From a checkpoint of a small spectrogram diffusion model.
Data: trained on short pieces for a synthesised band: melody, chords, bass and drums, 26041 training examples, 88.5 epochs.
Rows from block 9 of a small spectrogram diffusion model, named by matrix and row number. Rows with one number belong to one channel. Each number is 128 + 32 x the weight over its row's rms, rounded and kept within 0 to 255. All counts start at 0.
After each channel's rows are labels from the 100 clips, of 14848 (inputs lightly noised), where the channel reaches its highest value: "lies over" is the class under the peak; "top examples" is what is common among them. Only what is clearly more common there than usual is listed. The data: short pieces for a synthesised band: melody, chords, bass and drums. In brackets: how many of the 100, against the usual share in percent.
# convs0: first 3x3 conv (model.mid.2.convs.0.weight, 96x96x3x3, standardized in use, each kernel summed), inputs 0-95
# convs1: second 3x3 conv (model.mid.2.convs.1.weight, 96x96x3x3, standardized in use, transposed, each kernel summed), outputs 0-95

convs0.73 [141 165 136 136 164 130 116 134 142 141 125 175 157 177  92  82 171 150 125 116 107 168 164  85 139 163 115 100 166 116 126  76 144 154 136 116 151 168 112 165 131 159 148 117 121 166 131 138 115 113 141 121 115  49  88 151  71 122 121 129  82 125 101 137  94 142 130 139 160 216 116 110 145 142 169 121 123  41  51 187 129 165 124 161 150 105 104 126 106 181  99  55  95 130 187 114]
convs1.73 [ 58 151  81 118 192 128 139 105  76 123 147 153 129  95  99 156  75 116 103 117 167  86 146 154 106 126 175 135 146  73 137  94  97 114 149 117 113 170 124 137 198 118 140 119 138 114 108 158 179 112 150 175  95 116 136 128  77 134 117 149 188  85  88 150 140 169  69 191 129 106 125 158 161 212 178 122 138 135  85 142  93 119  97 132 136 149 129 150 140 151 146 115 129 110 211  97]
lies over: C minor chord (44 vs 3.3)
top examples: key: C minor (39 vs 4.2)

convs0.7 [103 139  86 123  99  79 147 171  87  92 142 108 129 208 153 136 122 110 119 105 135 183 149 136 144 129  91 102 134 127 140 109  97 157 140 152  91 105 123 195 132  70 108 122 134 149 136 141 134 134 122 140 168  42 136 145 100 159 160  92 108 112 225 115 171  64 117 168 142 121 106 144 164  75 166  95 171 162 131 178 148 105 140 119  60 165 133  98  73 134 145 154 129 159  98 138]
convs1.7 [188 146 142 152  80 138 128 130 132 134 135 123 103 129 110  55 102 169 202 107  80 166 129 120 151 104 114  65 159  87  90 108 124 105 158  83 196 113 116 136 115 186 110 135 120 128 106 125  71 117 145  97 131  95 173  89 167 132 133  78  73 159 134 128 131  98 118 106 136 110 139 141 138 124  78 216 117 139 118 117  73 122 144  60 160 140 121 191 129  82 143 157 105 153  89 152]
lies over: B major chord (53 vs 3.3)
top examples: key: B major (50 vs 4)

convs0.35 [169 124 102 132 195  84  71  54 160 107 147 131 144 155  74 136 163 119 148 156 118 146 207 133 114 119  62  95 117 143 147 139 158 126 137 142 132 114  66 109 119  74  99 130 160 137 159 159 139 125 129 193 113 127 173 147 111 129 144 134 143 171  84 102 214 109 122 165 116 127 126 126 143  49 124 175  90 116  97  83 119  49 143 139 145 124 114 108 134 171  95 135 113 112 154 131]
convs1.35 [133 194 137 158  82 148 148 134  97 118 113 184 165 100  93 179 119 206 175 121 112 121 164  85 121 153 123 125 129  91 117 132 211 109 112 104 101  79 125 126 169 121 102 132 151 149 135 166 154 129 151  72  91 109 119 131 166  65 133 138 150 154 162 114 164 120 124  69 136 151 118 162  81 119 122  96 110 133 129  65  93 117 122 115 156 146 167 203 101  96 123 149  69  99 126  63]
lies over: F major chord (32 vs 3.6); F minor chord (28 vs 3.2)
top examples: marimba-like (32 vs 10.6); key: F major (32 vs 4.4); key: F minor (26 vs 4.1)

convs0.75 [139 134 185 112 158  51 119 119 124 178 127 115 172 227 133 169 159  83 109 182 144 111 132 147 147 121 124 136 140 111  94 137 109 148 131 134 106 118  58 139 125 133 174 105 125 139 139 134 129  99  89 163 140 166 163 114 116  62 153 106 130 116 173 167 156 130 163 108 154 118 151  77 130 143 150 192 137 128  97 136 114 108 132 149 118  34  90 184 171 165 115 136 203 158 138 124]
convs1.75 [112  74 112 138  78 123 135 154 158 152 132 120  80 212 142 110 133 170 169 146 117 155 114 126 117 106  92 189  84 141 148 162 171 164 153 158 112 108 178 119  80 129 123 150 150 114 114 114  78 134  91  99 126 129 100 143 125 172 116 115 166  93 135  59 130  36 129 154 127 139 141 100 124  77 155  88 100 136  78 104 120 154 104 137 159  79 124 107 116  88 146  82 131  98  37 160]
lies over: C major chord (44 vs 3.5)
top examples: key: C major (42 vs 4.3); organ-like (29 vs 10.7)

convs0.13 [ 64 156 134 118 220  85 119 168 141 182 153  76 140 158 141 121 147 147 123  97 120 152 115 117 121 120 144  79 148 130 106 138  77 168 149 155 188 107 126  99 142 139  61 128 117 150 154 163 159 137 107 113 131 165  96 140 119 108 104 158 167  83 136 100 103 131 128  78 143 160 153 135 117 136 118 115  90 126 150 152  55 186 144 114 123  74 127 165 143 145  68  99 152 118 238 119]
convs1.13 [162  84 169 141 107 149 141 162 103 163 161  89 121 106 127 109 123 132  58 128  68 145  77 156 142 152 119 153 163 133  93 131 150 105 120 108 101 113 135 144 139  94 103 129 105 143 146 140 116 113 155  94 107 205 106  91 113  82  86 136 140 162 149 228 123  94  88 109 152 155 128  88  72 137 154 123 180 117 176 174 117 146  98 148  89 198 182  74 167 155 136 153 107 123 122  76]
lies over: C minor chord (40 vs 3.3); G# major chord (34 vs 3.3)
top examples: square lead (49 vs 10.7); clarinet-like (39 vs 10.4); key: G# major (29 vs 4.1); key: C minor (28 vs 4.2)

convs0.40 [152 129 133 168 142 129 113 134 132 159 124  84 255 125 143 191 122 105 127 124 120 151 157  65 120  96 142 124 123 132 127 115 104 125  96 113  96 168 143 126 125 133 126 140 130 124 124 138 145  99 150 175 116 151 163 200 126 104 133 155 135 148 171 152 139 137 117  58 111 101  43 145 148 133  95 148 128 150 225 164  75 131 138 101  87 140 114  58 127 153 118  67 123  93 149 143]
convs1.40 [111 127 156 128 116 122 153 106 199 153 119 116  98 183 129 140 128 189 177  76 147 128  76 148 109 143 128 161 116 110 114 126 190  92  84 127 123 117 100 158 130  79  83 138  86 139 137 123 148 131  99 135 129 150 148 137  87 100  99 151 140 165 159 157 156  82 129  82 156 169 159 170 127  96 126 120 163 163 157 136  66 123  94  24 125 168  91 115  57  98 124  92  95 116  62 139]
lies over: B minor chord (29 vs 3.3)
top examples: bowed string-like (42 vs 14.6); key: B minor (30 vs 4.3)